A small image embedding model, trained from scratch.
Model: 48-pixel images, arch resnet_bottleneck, activation relu, depths [2, 2, 3, 2], widths [128, 256, 512, 1024].
Training: soap at rate 0.0039, 14000 steps, batches of 128, held-out accuracy 48%.
Rows from block 6 of a small image embedding model, named by matrix and row number. Rows with one number belong to one channel. Each number is 500 + 40 x the weight over its row's rms, rounded and kept within 0 to 999. All counts start at 0. Numbers have three digits each.
After each channel's rows are labels from the 100 images, of 14976, where the channel reaches its highest value: "top examples" is what is common among them; "colour at peak" is the nearest of a few named colours to the mean colour under the peak. Only what is clearly more common there than usual is listed. The data: numbers of one to four digits printed on busy colour backdrops. In brackets: how many of the 100, against the usual share in percent.
# convs1: 3x3 conv (model.blocks.6.convs.1.weight, 128x128x3x3, each kernel summed), inputs 0-63
# convs2: expand pointwise conv (model.blocks.6.convs.2.weight, 512x128x1x1, transposed), outputs 0-73

convs1.107:528524414555562428509508468449460508447494508499440462477465474517541484522429548439448502475538501427416525444487530558513481469464494574481486498439526524510528481510416479467467476571555490
convs2.107:554492477442553419551495556538514452447491493504487565501492520516519483511574553478527522527448510525556421523498521497615467483635525479491516544549392481552468508532548515491516548536436527514477533451527474475522526490
top examples: black ink (60 vs 8.2)
colour at peak: white (37 vs 16.4)

convs1.63:539510507380512492435448422512479432522504514496477425485506445494463524478508539469563554522521505472504468530481478518487543450546467563451497493481473480531453532513487442428453528476447502
convs2.63:586508479438557494495487558455514426492530469488500506568548497511573471563513565467463482503498486495535544470475526469552499486539500482483479500501488575460546556465538523535523432557520507506495491502497510538532533567
top examples: black ink (66 vs 8.2)
colour at peak: white (42 vs 16.4)

convs1.46:528550539502526497445506467501549460488524491554485451506488541438445492488499550461533507493555510459479530552501561447522570492509482468462516499456475592552449479518561554540444497549553498
convs2.46:543534545521530528517493484566469559501439460482497511485495485507497466553518487496524438505534491474480499493489501498496596571503500556488548523479510541483509428496436569444440525452482448496509564510537494556488489563
top examples: white ink (71 vs 8.4); length: four (56 vs 25.2)
colour at peak: black (51 vs 25.2)

convs1.120:480470533534580456503496428463523531508468519476566578531532444563515490488579452515502525439436495563530483479489526547551506489517516474508562462459563529483466500522465406478498505488474479
convs2.120:402479518484541513489489536508567497524472484534492516487567464466475506459561521443533544443514554522453505481476455529487517455459492441526574520545485478514475530521431515489472534465508478422561505508509518412464519556
top examples: white ink (83 vs 8.4); length: four (61 vs 25.2)
colour at peak: black (56 vs 25.2)

convs1.126:498556449516451466489525493560521564513439522532526557486534429516456509478450449488499505473525554501534566481486547512451453488457506473529440484445558506570545504449552514513500526488453528
convs2.126:462462571514510484456545529440425513500433470505473460539477402450470479456526495503487511515456589501483498518492455484535491525496519544538419506542451448578435506492456510469486566495456477506516567602545537522488520462
top examples: white ink (63 vs 8.4); black ink (34 vs 8.2)
colour at peak: grey (88 vs 58.4)

convs1.108:541520463471443537523505461483507477539443487506429497490503552475497515499532509476457496455513477511513460447485534453569526532501503425509496508536520527550433554500507502398484530504575490
convs2.108:576548515467523496486541472524481543461487474471538478538466480468465495499493534439472529513456482482544487488464509518473451540546542532604526511465510516457475459553550524539525549521438463479512527482466520516436509515
top examples: white ink (87 vs 8.4)
colour at peak: black (62 vs 25.2)

convs1.77:499579550494478475489457522443475557530524465469510431519522501448498488517535557436521501510546535433471492442485532465453447499434513534525508540476526474525544509476490538478467413539474457
convs2.77:457497440474478581456510454526530516461509490467526500480408507479483515485467477471561485480484473459491474451473515409576470461562564513502492426487478421533476484562432478437490496501464481625454478510515469549562509510
top examples: white ink (99 vs 8.4)
colour at peak: black (55 vs 25.2)

convs1.5:509486466511494543624541484479459526455501531465541567459486522466547525542553509494529462429527535494518431530450460571462549466466484447443558553521425535562445459459517465457513498561491523
convs2.5:506487461528521514481509526498503510561478494507528476476579533490544529538494536503554495516581463476496464515532563529517466521562506600467559499526519517446498496536478445503478565517520536521461504528542538538453454451
top examples: white ink (99 vs 8.4); length: four (62 vs 25.2)
colour at peak: black (62 vs 25.2)